config.toml
model = "image classifier"
train_examples = 195000
cutout = 0.25
conv_stem = false
label_smoothing = 0.1
lr = 0.0036
momentum = 0.95
ema_decay = 0.995
lr_schedule = "wsd"
weight_decay = 0.0
Rows from block 2, named by matrix and row number. Rows with one number belong to one neuron. Each number is 200 + 40 x the weight over the matrix's rms, rounded and kept within 0 to 999. All counts start at 0.
# u: gMLP up (value half) (model.blocks.2.mixer.u.weight, 384x192), inputs 0-191
# v: gMLP up (gate half) (model.blocks.2.mixer.v.weight, 384x192), inputs 0-191
# out: gMLP down (model.blocks.2.mixer.out.weight, 192x384, transposed), outputs 0-191
u.274,156,155,209,281,184,205,138,150,198,159,241,242,191,255,258,142,232,221,223,221,192,173,273,134,146,292,237,238,177,98,222,246,203,190,95,229,267,121,215,192,203,139,213,153,287,209,116,202,173,215,200,273,227,305,191,215,207,215,190,149,259,186,218,176,200,231,218,214,216,135,258,217,199,229,206,225,148,241,166,239,278,191,141,212,226,159,182,258,176,213,216,283,218,211,252,235,213,126,239,163,180,201,224,243,191,174,152,178,230,186,273,190,186,229,197,169,206,208,248,136,238,69,182,275,213,229,167,202,218,275,193,158,187,173,176,181,177,234,171,231,115,139,176,234,223,184,240,225,216,182,203,281,262,208,207,153,181,173,164,142,217,185,213,167,186,237,203,257,187,198,162,229,181,198,195,94,169,243,238,205,124,160,188,125,194,237,118,243,274,144,177,199
u.275,154,224,177,193,180,180,175,175,272,146,248,184,145,276,183,162,242,256,253,267,195,214,201,174,256,217,171,147,248,222,226,110,99,196,194,261,232,197,205,239,194,244,209,214,162,251,154,136,80,275,176,159,117,291,177,215,103,165,159,222,232,227,141,172,162,99,166,174,241,218,250,241,220,227,181,121,225,161,220,188,214,250,265,287,193,194,250,139,200,229,151,226,212,274,186,200,168,244,221,185,192,247,186,191,258,221,183,146,272,252,151,97,242,225,246,184,96,137,197,194,132,196,208,182,188,270,209,185,153,265,207,248,82,244,242,288,184,199,171,226,216,176,95,176,198,226,117,162,184,212,205,271,165,206,164,295,163,183,208,238,224,190,144,254,228,151,197,204,175,124,305,162,125,137,248,218,221,304,153,283,222,184,270,202,212,260,240,126,139,181,227,248
u.276,258,251,146,157,230,227,268,100,216,137,257,252,166,278,268,241,251,225,171,290,185,201,128,130,229,262,149,281,187,274,115,223,207,195,196,234,175,140,210,140,232,233,249,254,200,205,182,99,178,213,133,98,208,248,261,189,135,237,86,225,185,158,122,190,235,118,231,201,203,185,157,224,174,274,153,188,179,232,184,266,198,184,183,141,173,206,227,185,241,165,202,255,168,209,263,196,150,158,223,204,159,218,176,202,182,177,140,180,318,222,287,166,139,192,158,213,201,163,138,192,185,185,275,295,223,232,291,284,188,175,232,180,162,176,186,180,211,248,176,197,152,160,140,185,302,121,175,146,143,250,195,173,157,306,202,158,163,201,299,196,83,197,136,282,238,199,161,150,329,209,263,213,234,140,182,245,140,280,258,192,176,163,232,229,139,260,135,113,225,206,283,256
u.277,178,178,183,201,193,193,218,168,219,206,204,201,196,222,186,195,214,217,200,200,199,205,189,189,217,205,194,192,186,217,195,173,210,213,208,202,193,204,171,193,218,213,217,230,182,196,218,197,211,200,202,194,186,207,211,171,175,169,200,209,196,205,207,215,205,191,196,195,204,217,207,204,201,210,189,192,225,212,200,191,194,203,185,207,197,199,198,221,212,207,194,178,199,195,207,194,183,216,202,183,196,209,215,196,200,202,187,204,234,178,180,180,193,201,181,192,185,200,201,205,192,198,204,204,194,201,181,191,215,194,189,211,196,206,225,171,196,218,228,196,202,221,195,194,198,230,186,208,220,218,179,229,207,189,201,202,192,185,179,193,188,206,215,207,215,201,176,187,207,190,209,216,183,229,206,180,181,189,195,198,207,187,204,192,218,206,193,204,224,205,194,179
u.278,146,187,228,222,241,210,231,281,161,183,281,269,115,244,113,245,233,177,177,254,146,156,156,136,257,188,236,207,145,248,157,220,213,162,239,131,166,56,171,201,109,203,188,239,153,213,170,250,274,273,130,213,128,230,169,225,261,201,278,181,147,259,159,201,205,222,219,274,200,142,221,158,273,133,192,124,267,163,117,188,198,198,126,267,92,204,163,200,195,209,223,229,113,156,155,207,240,152,220,296,209,231,218,279,277,164,195,190,232,171,131,98,251,145,247,145,138,169,277,185,90,184,207,200,137,130,305,231,225,290,166,192,227,189,282,184,236,143,251,218,255,252,164,207,159,184,183,250,146,309,157,173,200,233,180,191,154,145,305,195,235,208,183,181,168,247,216,182,236,47,247,218,287,107,143,163,265,178,157,258,249,211,233,264,243,253,288,152,220,159,164,260
u.279,74,79,186,155,173,138,170,226,209,319,190,282,177,193,203,142,202,129,236,277,244,218,247,186,205,162,200,207,184,133,158,266,186,121,242,248,168,227,193,200,283,181,194,216,191,161,194,292,248,178,209,266,143,194,185,155,154,232,184,180,145,233,119,182,252,186,192,225,162,153,189,239,240,121,234,194,126,331,174,186,228,239,235,151,171,238,189,177,168,293,237,220,159,181,211,242,170,294,240,194,225,137,238,192,185,214,196,226,255,180,324,190,223,162,224,209,266,230,135,153,243,150,250,197,196,234,155,164,102,227,195,232,193,217,124,205,184,167,96,242,200,277,203,221,251,185,230,176,143,136,199,157,193,160,176,191,227,187,218,198,208,125,266,178,162,231,261,189,264,179,245,146,226,149,138,207,253,219,164,185,173,249,245,196,171,240,230,124,239,177,233,264
u.280,175,201,212,203,230,208,191,191,162,212,199,204,185,214,187,242,192,200,212,207,177,210,232,171,193,213,193,181,216,190,191,204,207,217,234,213,169,226,184,204,194,184,237,200,206,219,217,202,180,168,205,201,226,202,191,223,187,188,226,198,209,177,202,194,217,186,225,208,201,209,224,191,180,173,190,185,219,222,189,207,198,170,214,220,210,197,222,208,183,212,213,226,186,211,219,190,205,196,201,192,184,187,174,197,224,203,193,195,194,264,177,181,195,163,229,193,166,189,182,201,188,207,187,199,180,206,190,179,182,228,224,181,196,190,187,190,209,225,189,234,179,192,183,205,249,173,253,191,189,208,206,212,192,199,189,208,209,198,178,198,232,190,197,194,181,214,205,205,192,209,199,220,194,231,165,217,212,197,207,201,181,195,160,190,240,184,216,206,176,221,181,154
u.281,202,175,88,112,242,179,236,207,167,257,246,205,166,236,187,191,151,227,158,195,279,198,217,207,265,176,225,176,236,175,263,133,214,252,189,185,234,204,231,283,209,170,180,159,143,131,242,127,237,125,226,188,263,143,199,124,221,163,144,207,205,247,171,219,231,191,153,197,197,143,247,225,214,158,154,277,250,151,264,258,261,255,198,267,171,230,193,165,199,99,213,290,205,252,214,203,147,112,213,248,177,236,142,97,212,212,185,235,218,126,224,145,246,125,224,214,182,247,250,204,153,147,204,215,200,236,111,181,261,191,184,275,173,128,131,167,205,244,174,99,215,243,168,186,190,203,190,136,128,196,253,271,172,219,225,278,171,230,172,180,184,247,232,234,189,219,189,167,277,265,156,297,140,236,188,204,170,269,287,175,290,165,171,234,206,187,226,61,243,274,161,180
u.282,206,270,229,213,163,181,205,204,236,223,211,181,259,158,194,248,158,262,196,159,214,214,195,171,146,258,205,184,181,133,176,183,262,174,206,253,148,238,190,149,182,138,190,159,166,200,330,265,202,178,169,173,269,156,197,274,257,222,272,159,296,95,182,186,91,209,152,178,194,194,248,200,188,196,227,226,212,149,213,197,246,204,208,238,137,229,191,232,269,188,143,170,237,150,191,182,226,186,209,195,157,192,295,219,169,221,201,192,169,181,172,217,207,227,187,212,258,154,202,108,171,220,247,183,180,209,215,246,181,196,274,206,195,215,205,205,237,191,235,240,142,181,126,181,161,173,211,164,215,234,228,213,245,289,210,153,168,185,243,195,173,243,204,198,172,228,242,209,204,112,234,179,197,176,148,240,127,190,162,170,181,211,173,265,223,238,187,194,182,184,159,214
u.283,205,202,219,232,238,82,213,267,228,219,154,207,169,185,192,196,184,255,215,141,183,191,122,191,221,212,215,148,205,227,238,148,236,227,179,200,242,209,281,180,200,204,197,192,195,254,237,195,183,162,120,171,212,151,202,230,217,256,240,207,198,195,181,219,277,227,138,213,166,180,259,222,205,252,262,191,189,183,231,296,241,128,265,242,182,212,235,163,184,224,192,205,210,241,201,168,268,254,232,256,202,197,183,207,230,200,194,184,223,206,185,176,254,185,238,206,187,227,179,179,190,230,175,194,163,190,221,190,151,164,165,234,200,215,179,160,220,166,213,188,214,135,194,178,148,194,166,232,227,184,172,192,154,156,195,179,226,277,172,230,163,222,207,150,143,181,154,232,160,174,170,241,169,209,216,244,151,174,207,144,195,162,192,167,195,226,183,193,134,236,146,271
u.284,226,192,214,250,233,211,233,189,165,256,216,175,248,183,206,210,118,205,213,241,239,194,182,167,255,244,227,198,206,175,192,226,160,211,230,155,240,183,277,188,97,136,229,232,127,229,185,191,243,189,159,231,126,203,236,205,237,204,77,191,269,211,139,295,220,180,210,111,253,225,217,179,214,219,203,168,202,116,257,228,251,202,198,179,158,244,215,171,161,247,163,203,184,208,227,149,262,160,307,238,186,185,163,176,203,158,231,205,184,152,220,163,162,147,182,201,256,205,224,194,143,169,205,245,193,214,217,175,299,147,154,198,206,165,173,251,201,193,268,238,252,173,199,165,243,162,197,225,195,134,175,172,149,167,236,249,268,238,221,215,89,186,210,149,270,192,193,95,91,214,202,218,183,125,157,148,138,231,260,171,212,219,179,186,225,293,265,204,170,167,254,320
u.285,117,210,263,182,220,83,170,81,150,277,243,231,179,250,217,112,163,243,178,275,297,187,166,187,265,194,268,201,167,212,151,245,245,244,222,160,186,133,124,92,299,211,177,204,216,208,264,234,240,169,153,182,165,227,186,119,172,245,216,171,184,135,179,187,179,171,246,181,211,323,121,173,224,170,119,210,224,86,199,159,256,291,158,208,174,226,195,253,238,172,103,221,205,243,301,190,281,241,142,124,113,224,197,198,219,257,200,196,268,280,307,241,210,138,291,138,176,181,224,176,191,181,222,244,203,181,218,154,159,242,112,259,213,174,178,96,135,193,241,181,246,190,200,187,260,224,263,182,198,240,271,160,159,166,154,132,141,211,193,297,194,272,210,168,218,155,212,171,96,201,278,235,194,232,233,149,174,153,121,175,129,275,201,303,247,334,145,262,202,203,189,245
v.274,157,194,263,282,114,196,155,198,255,239,223,194,170,195,272,258,143,157,100,197,216,114,144,222,192,196,204,249,178,261,143,235,173,184,154,100,172,177,209,266,159,187,272,130,251,207,166,210,191,249,260,221,233,261,209,221,190,187,224,146,172,271,189,176,184,142,119,281,241,259,174,194,262,160,141,261,156,74,171,231,168,165,135,228,245,220,236,230,196,77,164,203,148,283,283,231,287,154,186,268,225,219,225,252,243,228,170,114,245,254,91,169,154,150,299,96,206,201,169,300,203,160,210,175,230,201,224,157,136,186,188,208,268,265,184,215,181,132,149,171,183,204,188,149,250,214,231,162,246,208,148,241,166,224,253,147,193,158,235,153,239,199,184,263,149,210,263,224,156,149,89,301,257,237,203,246,264,228,177,231,194,163,236,114,249,292,228,161,100,282,161,176
v.275,264,251,214,209,273,150,118,96,154,181,233,184,179,320,148,217,205,141,223,171,207,261,127,154,200,160,182,282,146,236,250,154,144,99,166,200,218,214,225,181,130,226,202,154,238,267,171,265,190,205,206,207,214,90,143,169,190,258,187,198,143,163,123,209,166,297,224,197,217,211,207,177,191,170,100,225,217,145,250,239,212,248,209,281,241,99,269,188,165,184,198,232,138,238,245,92,259,236,245,166,115,194,214,220,157,187,224,224,162,171,225,246,175,110,207,267,271,183,273,308,190,132,157,141,168,156,235,179,121,207,266,235,256,107,252,259,225,306,175,249,210,279,267,184,125,209,212,318,134,267,302,192,161,172,151,201,203,134,207,167,146,141,226,247,131,193,241,193,294,219,156,288,249,326,236,189,179,97,241,185,219,168,173,242,295,259,162,173,150,295,160,156
v.276,127,322,222,218,250,187,146,153,193,109,306,214,160,147,127,199,245,159,221,273,227,189,181,136,243,187,258,217,126,189,252,203,181,282,246,160,217,298,237,195,191,191,188,180,140,181,197,155,209,273,244,181,182,145,215,306,248,186,205,161,157,211,193,177,286,220,153,149,131,202,237,266,218,214,146,205,243,111,291,219,221,280,192,171,186,215,134,158,103,303,233,224,175,294,240,194,171,249,212,172,201,228,164,170,127,331,114,210,101,176,170,156,164,261,181,226,254,302,146,164,231,171,297,232,189,187,169,179,199,247,155,206,251,109,251,266,193,108,273,182,190,135,204,188,166,172,167,226,197,153,168,200,171,203,251,227,165,261,170,120,233,255,196,175,203,268,167,191,214,112,192,171,239,165,192,172,221,170,192,183,276,177,207,195,152,192,236,137,283,287,177,201
v.277,195,195,205,207,201,206,182,204,200,220,192,202,200,208,205,197,219,198,191,187,206,191,220,193,204,194,209,200,194,207,173,190,190,217,181,205,183,193,211,204,195,193,186,184,207,205,210,210,192,193,194,189,210,184,190,201,206,221,218,210,186,203,210,226,179,175,205,188,219,194,208,207,183,200,221,185,206,210,215,184,194,210,186,205,207,200,180,184,214,213,209,216,207,216,188,185,203,189,190,210,205,211,214,209,200,207,211,224,193,226,202,197,201,213,217,197,206,194,204,218,176,200,201,183,188,210,196,204,201,198,205,212,197,190,208,191,191,195,206,201,174,209,197,227,192,203,226,197,204,199,202,181,202,189,192,189,200,215,181,213,202,185,195,193,190,194,200,201,197,204,214,184,185,193,204,198,197,225,204,188,192,169,218,197,211,196,205,189,201,187,195,212
v.278,247,206,171,210,118,133,250,156,207,153,211,136,274,173,305,248,180,239,209,348,173,253,294,185,184,160,219,253,293,182,184,168,256,199,142,259,200,203,154,214,241,149,198,217,224,230,204,179,197,150,215,169,203,186,190,194,207,231,281,259,182,117,201,209,246,194,169,212,116,253,201,159,277,214,208,284,149,239,116,108,224,179,209,242,222,184,183,168,200,190,155,281,190,157,244,159,188,274,280,258,171,119,111,182,226,177,128,186,133,123,215,215,183,186,113,154,158,232,123,234,123,148,243,160,154,112,152,189,202,260,241,287,244,246,292,269,108,212,123,202,210,212,198,226,53,251,175,246,188,280,134,222,235,203,145,182,157,176,206,258,168,176,104,242,214,302,211,163,199,256,139,196,153,244,227,188,237,243,164,131,205,220,210,166,280,286,254,99,274,288,191,202
v.279,200,266,204,201,223,248,247,138,179,186,161,159,198,191,177,297,204,200,286,231,173,213,192,191,221,315,167,183,131,231,193,169,160,174,166,234,154,192,178,229,137,139,177,222,176,196,208,157,166,186,215,218,146,257,178,292,157,195,205,283,156,219,178,190,135,184,148,226,191,254,220,177,200,289,209,242,256,177,127,181,164,159,138,157,135,155,228,191,125,255,252,202,189,218,195,133,219,244,170,140,247,196,147,203,266,238,253,139,195,236,255,180,75,203,251,191,160,251,138,250,173,328,183,241,219,233,237,251,212,231,217,126,227,222,178,219,210,103,235,259,198,240,106,186,204,195,184,165,150,265,159,180,131,230,205,175,176,216,153,149,278,193,223,250,179,168,149,217,268,264,214,162,232,202,211,203,144,173,252,285,293,164,235,203,201,148,192,169,231,190,276,203
v.280,191,210,189,162,228,217,213,168,225,183,224,233,207,197,179,213,188,190,181,227,206,218,202,219,186,176,187,187,213,201,196,231,216,190,209,204,195,205,195,185,184,165,198,182,224,185,197,214,200,211,212,202,200,206,194,178,217,213,218,197,181,211,194,176,225,207,198,198,214,196,201,230,211,205,184,217,187,214,196,190,180,201,190,226,181,174,214,209,177,182,177,180,212,208,195,207,228,150,202,182,202,201,215,198,235,225,211,192,182,214,216,207,200,192,193,198,223,191,188,200,167,223,228,176,201,226,173,203,208,185,216,196,202,197,232,212,215,191,209,205,174,205,158,182,207,230,227,182,209,192,171,210,186,225,192,202,199,179,191,217,200,187,203,216,209,224,239,214,166,168,225,219,173,177,220,187,206,168,214,199,170,207,238,221,208,171,180,203,168,188,189,202
v.281,213,131,193,123,225,132,272,172,157,291,187,184,252,249,123,193,207,162,244,207,208,150,201,257,150,215,228,193,130,198,201,188,198,227,277,178,141,215,203,187,268,189,276,203,229,238,254,203,230,174,194,166,226,205,246,237,174,226,179,183,164,215,287,228,170,173,157,205,207,265,213,199,177,268,174,265,184,205,180,245,193,201,216,174,190,149,173,269,203,127,144,181,220,221,243,239,196,199,198,208,110,150,192,275,153,208,222,228,211,225,204,228,171,205,202,82,208,172,223,228,272,159,96,126,189,229,287,195,222,259,199,195,181,206,180,243,233,173,197,218,157,141,264,202,148,174,221,232,170,150,185,210,192,139,214,219,257,234,216,124,216,262,173,214,225,219,212,131,220,211,132,142,249,241,219,187,136,168,175,140,222,232,220,214,133,167,169,224,182,177,207,167
v.282,235,230,147,217,170,271,196,187,226,231,178,153,216,172,237,145,267,226,269,192,153,205,155,222,183,154,209,164,232,209,174,178,230,230,140,173,100,252,243,157,240,257,156,236,128,201,183,181,159,161,175,167,141,247,130,229,182,228,175,237,216,191,251,217,221,253,168,268,147,239,155,179,197,225,192,197,195,187,250,190,220,200,237,119,282,138,220,206,246,223,191,286,233,229,249,217,201,166,267,188,265,256,190,171,226,211,202,222,208,228,227,164,234,246,212,188,145,221,249,136,180,285,195,233,133,173,165,180,115,196,160,176,208,210,186,165,233,218,166,162,179,172,181,232,143,210,148,229,196,182,223,221,149,148,134,217,208,213,206,195,163,209,274,170,113,230,266,186,232,209,230,147,200,221,218,74,170,279,229,212,200,219,147,217,217,237,248,244,193,219,217,172
v.283,279,150,146,177,162,243,236,161,202,247,218,227,164,135,176,221,188,182,207,150,238,243,153,235,198,196,133,263,186,176,152,213,186,199,237,272,192,213,221,143,126,188,181,214,156,179,155,230,159,187,293,158,209,194,194,202,258,230,172,258,252,192,141,222,189,210,184,182,186,170,126,196,301,226,199,208,246,250,162,170,193,213,191,231,169,157,157,252,193,281,222,195,180,231,195,181,168,165,200,125,219,202,198,168,189,201,199,192,182,167,213,149,189,222,190,276,218,179,223,152,164,193,238,220,186,185,214,208,276,174,185,194,177,202,172,136,200,227,211,149,167,204,251,274,134,194,197,182,180,206,175,193,235,164,320,228,167,255,200,205,198,193,196,255,274,179,187,200,245,210,214,248,218,162,175,225,255,212,147,138,204,196,207,222,191,201,169,196,236,215,195,198
v.284,196,186,176,245,192,146,319,151,184,173,182,196,185,248,167,228,252,198,182,152,188,208,197,165,203,215,215,163,246,199,177,211,220,177,184,190,168,224,171,239,186,202,157,244,115,128,258,188,192,199,212,219,274,113,246,215,213,189,204,92,167,198,215,202,227,248,161,207,233,219,210,186,174,228,194,204,217,193,169,130,187,181,232,111,206,283,154,150,152,218,200,188,266,271,219,240,168,171,132,187,242,239,180,209,82,202,191,148,174,218,121,252,193,202,194,241,183,137,238,174,266,240,168,218,222,149,236,210,199,284,280,209,253,139,236,194,171,309,215,164,228,274,217,250,214,238,166,122,224,205,181,201,177,222,185,217,172,134,186,159,205,237,237,189,209,137,165,257,234,233,162,230,217,163,213,209,129,177,212,149,188,183,313,223,145,237,147,185,261,193,244,161
v.285,136,194,192,268,200,223,246,243,150,184,189,148,206,260,125,198,170,159,220,238,170,190,220,184,190,177,251,172,197,273,150,229,168,165,215,197,228,223,293,194,137,116,183,248,80,202,223,145,229,115,250,268,195,99,205,226,289,176,224,208,126,157,204,139,229,146,177,185,150,110,238,262,256,245,206,277,158,128,198,134,269,190,176,203,126,167,150,203,189,232,303,248,254,215,153,267,209,240,237,198,218,196,124,211,193,241,201,153,241,207,222,242,250,206,176,221,184,148,280,127,158,190,293,243,129,290,149,227,223,162,161,237,193,184,224,137,183,213,228,250,265,247,262,118,144,163,201,235,219,219,225,164,149,185,196,223,191,273,174,191,247,259,195,175,175,162,191,158,178,236,180,80,133,149,232,301,265,211,206,236,271,82,208,213,196,186,241,184,178,223,205,168
out.274,189,236,140,196,219,227,218,203,112,253,267,145,188,145,178,162,265,263,123,256,176,292,211,161,162,179,159,318,70,209,214,81,210,120,209,228,189,189,145,176,157,121,197,300,262,157,195,91,213,210,175,256,259,231,229,259,190,186,183,193,199,225,233,207,179,230,196,203,224,186,110,247,194,210,283,207,275,208,128,127,154,219,238,199,163,150,202,249,187,178,201,182,129,227,211,261,295,174,152,293,199,218,211,262,202,233,127,205,188,260,217,215,196,238,179,158,168,129,181,223,142,223,192,171,222,173,111,258,184,185,201,175,204,237,232,194,221,188,283,193,234,183,274,258,231,178,143,130,222,228,179,231,245,187,281,164,316,119,221,211,115,119,252,276,196,195,125,184,300,147,213,183,158,142,193,190,274,161,116,179,171,265,255,277,280,240,202,153,194,174,247,155
out.275,178,186,238,229,188,137,174,208,145,156,234,242,148,182,178,201,247,209,165,226,164,216,295,136,223,119,146,225,165,176,204,195,162,172,192,158,206,250,147,161,241,258,140,152,183,300,217,206,209,193,150,126,224,229,114,176,250,9,286,173,164,111,204,239,357,155,271,210,208,221,111,220,233,240,322,233,222,173,325,216,154,242,153,127,197,217,223,233,189,77,187,219,267,214,262,161,131,197,291,128,256,270,226,227,178,297,179,241,252,225,168,241,158,250,214,278,232,184,176,273,311,266,180,209,171,209,199,215,285,149,145,293,104,150,144,106,205,234,160,254,221,258,271,168,208,184,206,221,135,152,117,53,261,240,163,218,225,251,175,157,159,222,164,201,215,217,169,171,209,203,236,204,228,142,249,198,151,128,209,228,117,210,256,231,147,228,215,167,185,278,207,140
out.276,265,178,158,169,251,208,180,249,293,203,186,154,159,132,230,243,131,320,215,204,206,275,211,207,122,195,155,276,161,231,139,257,219,254,210,239,211,256,259,170,160,148,189,132,128,186,118,167,162,281,280,242,284,206,261,217,186,249,197,172,227,193,234,178,197,135,281,240,160,226,179,181,176,235,176,134,236,124,147,290,110,159,227,221,158,220,215,201,205,181,168,224,187,249,137,204,111,234,180,250,264,173,236,194,306,112,214,205,232,173,269,212,192,179,239,318,105,190,232,214,150,85,219,167,204,219,145,118,171,127,78,217,158,175,108,228,126,134,157,226,222,255,272,166,155,266,255,204,240,283,146,156,242,160,242,198,246,287,184,226,206,247,229,106,226,177,126,227,260,176,186,219,279,111,215,188,201,213,146,263,92,218,234,154,273,98,199,285,185,231,161,244
out.277,209,227,208,223,184,197,202,200,197,222,214,200,175,208,214,209,216,208,170,211,205,215,207,202,190,210,187,201,214,183,189,196,208,177,198,209,208,176,195,200,189,215,208,178,187,192,229,192,177,200,207,195,194,193,200,234,194,195,197,212,209,195,190,198,210,154,190,192,191,200,193,207,199,204,204,203,186,197,189,160,195,182,233,203,218,196,227,198,188,187,198,187,203,211,220,181,201,218,183,193,195,196,205,205,194,184,202,206,191,226,220,198,206,184,206,189,197,208,218,192,210,197,183,211,211,193,184,210,196,198,189,187,185,216,201,208,191,179,201,217,193,218,187,219,205,200,198,208,186,209,201,182,222,196,227,186,203,210,183,201,205,188,211,218,198,209,205,202,186,213,203,199,229,186,193,197,218,201,206,225,168,192,196,219,193,230,203,170,209,197,205,196
out.278,212,138,172,223,188,147,207,233,212,123,171,217,177,216,257,145,281,107,266,128,217,152,189,195,149,192,173,180,206,195,279,195,288,284,131,93,293,197,244,308,257,292,185,176,179,253,156,226,213,168,175,185,140,255,311,292,226,258,140,154,201,190,115,160,247,203,305,223,163,245,221,175,207,198,162,128,238,219,210,156,155,159,203,129,67,157,271,191,209,192,260,192,159,258,223,139,101,243,288,214,170,180,152,219,162,217,244,181,95,237,232,161,202,204,153,280,320,275,204,148,233,138,199,186,169,200,151,125,235,190,229,225,168,212,208,266,172,191,207,122,222,175,168,233,184,212,173,161,207,198,216,241,194,283,141,163,241,216,217,195,279,251,245,216,51,188,226,142,226,245,168,224,140,251,156,176,226,283,170,233,236,119,231,205,233,204,239,135,277,204,87,219
out.279,205,86,161,193,204,219,159,202,134,255,188,207,185,155,295,115,221,243,203,256,242,148,182,203,245,223,165,168,170,168,209,154,214,277,193,151,77,185,127,185,195,142,118,215,211,176,176,110,251,188,253,218,203,207,199,299,241,221,252,166,190,103,153,174,177,146,153,141,267,197,267,221,264,335,156,232,233,194,165,238,267,237,238,190,247,200,202,129,228,241,255,227,161,151,176,151,214,249,175,243,148,232,280,237,202,157,319,168,217,227,281,227,214,273,217,177,228,157,140,147,216,194,155,206,224,194,206,163,265,193,211,214,236,176,245,256,162,205,161,165,224,241,200,242,212,209,180,206,203,186,131,176,120,161,214,268,216,222,228,257,173,192,195,205,149,227,127,208,175,198,237,198,241,216,172,89,128,296,212,240,182,187,247,247,264,152,201,198,127,159,258,133
out.280,212,177,188,196,197,220,193,192,201,224,223,209,245,202,207,206,200,192,206,199,214,196,200,205,200,193,176,187,195,221,209,249,212,207,228,192,158,189,204,184,148,222,207,187,212,234,213,197,180,199,206,220,179,205,194,158,171,176,180,199,206,195,189,226,248,247,212,183,178,179,213,183,219,168,197,216,199,166,243,214,191,188,190,183,192,189,200,207,189,160,203,210,220,214,200,193,207,206,184,221,211,242,173,190,173,190,200,242,187,217,202,201,236,182,212,213,182,197,182,200,177,153,209,187,200,201,217,185,205,149,161,234,222,203,233,180,218,170,175,209,260,205,206,189,161,177,185,221,204,204,202,195,217,180,179,184,210,215,225,219,189,213,187,204,226,202,199,229,198,183,191,208,190,205,195,164,215,194,186,201,236,210,187,197,184,214,205,181,179,216,205,226
out.281,208,164,172,231,252,186,147,245,180,216,140,172,116,136,274,224,207,175,168,253,137,284,172,210,260,134,182,227,194,177,228,148,197,176,267,272,226,251,216,219,199,272,179,217,220,206,230,197,198,184,238,238,235,180,185,261,229,224,159,144,201,195,185,109,181,303,218,210,129,198,168,197,134,165,181,238,136,253,204,269,227,173,228,193,159,99,261,207,228,188,227,209,281,236,152,140,224,252,240,151,225,74,217,206,232,223,105,261,192,270,97,247,160,116,306,245,250,162,238,237,171,134,235,140,117,207,189,189,199,178,178,154,177,205,220,282,201,154,221,155,152,257,271,117,189,203,278,175,229,118,263,204,167,235,195,200,217,172,175,140,167,254,237,154,191,203,204,235,163,195,237,171,180,205,210,256,178,248,239,211,272,159,150,127,215,181,142,218,234,252,161,207
out.282,250,146,190,258,229,205,216,235,316,212,225,224,205,162,149,171,169,163,129,207,194,223,128,141,162,159,191,178,166,179,230,187,154,179,182,218,180,140,224,223,192,300,185,134,186,177,174,197,161,309,120,194,152,233,234,201,215,174,240,179,214,238,235,183,159,279,198,188,194,293,147,200,215,182,236,182,262,174,275,191,172,254,148,229,188,176,262,232,156,256,153,222,221,181,186,193,107,281,216,236,174,229,245,182,140,202,159,165,168,160,127,243,202,197,199,210,257,162,236,157,206,188,249,195,192,170,205,184,226,164,238,221,231,148,185,212,232,201,201,147,141,209,202,223,183,201,223,235,207,197,191,193,192,231,179,259,272,170,212,176,190,191,184,220,195,155,244,210,193,202,156,165,177,200,241,278,146,191,197,149,282,244,227,203,196,176,221,238,179,180,172,307
out.283,176,187,140,217,239,134,247,234,196,204,148,176,171,232,122,248,227,176,222,202,210,186,184,206,185,188,206,276,186,205,220,216,242,145,202,173,168,167,239,190,129,233,169,268,235,197,205,251,168,208,186,184,237,191,179,196,190,165,154,216,193,203,184,236,238,218,198,184,285,192,207,223,227,196,156,298,127,185,253,162,194,206,237,180,189,158,228,214,170,178,186,188,148,159,216,175,191,202,228,183,285,239,123,194,242,249,192,150,134,221,204,210,277,243,199,155,244,185,205,191,136,214,301,196,267,185,261,163,207,262,187,237,75,144,211,195,182,169,251,164,141,209,212,137,207,260,233,166,259,202,258,130,176,176,157,212,197,161,185,189,170,275,227,218,206,251,155,125,207,201,153,183,249,235,135,167,202,246,134,187,208,187,215,203,215,198,209,233,158,250,236,191
out.284,234,174,165,181,227,230,270,193,216,222,241,222,179,277,172,218,225,230,266,103,192,211,240,164,209,204,128,202,124,205,205,302,232,191,241,189,207,217,198,175,201,119,192,163,246,212,224,199,164,175,207,190,184,142,233,129,176,233,194,198,231,135,200,234,169,239,246,178,228,238,171,167,197,240,155,187,223,137,172,207,171,188,176,238,136,151,183,147,292,181,155,132,233,193,160,223,179,206,162,153,231,208,174,201,202,194,177,246,258,217,155,223,173,234,235,196,126,153,249,247,199,246,197,167,207,218,214,210,256,181,228,192,251,206,141,234,181,127,296,246,180,177,144,148,196,249,188,232,147,227,253,150,286,242,148,241,134,208,212,179,226,195,184,196,176,202,268,275,193,210,149,201,221,167,184,160,189,172,181,207,201,198,240,191,225,194,220,168,199,215,217,265
out.285,180,184,204,223,250,268,151,203,228,257,165,192,233,236,180,163,217,174,179,208,217,290,227,173,230,218,178,177,185,192,109,168,181,151,215,218,178,261,154,154,96,220,133,148,142,233,203,202,178,163,236,249,211,219,217,256,281,252,214,233,155,169,147,194,251,245,210,253,244,243,136,290,169,162,222,136,151,239,241,142,105,152,221,179,209,250,170,179,201,290,307,201,256,280,189,121,233,209,175,245,231,268,255,196,132,277,136,170,194,206,266,187,82,223,161,274,224,210,237,215,229,151,170,161,200,234,184,121,221,153,256,194,74,193,198,291,214,145,193,250,166,162,227,172,187,202,248,131,238,128,167,246,94,175,232,189,191,115,290,184,225,166,206,216,179,171,261,213,196,280,243,209,198,104,140,233,174,209,241,185,164,305,251,210,255,159,173,195,150,251,115,194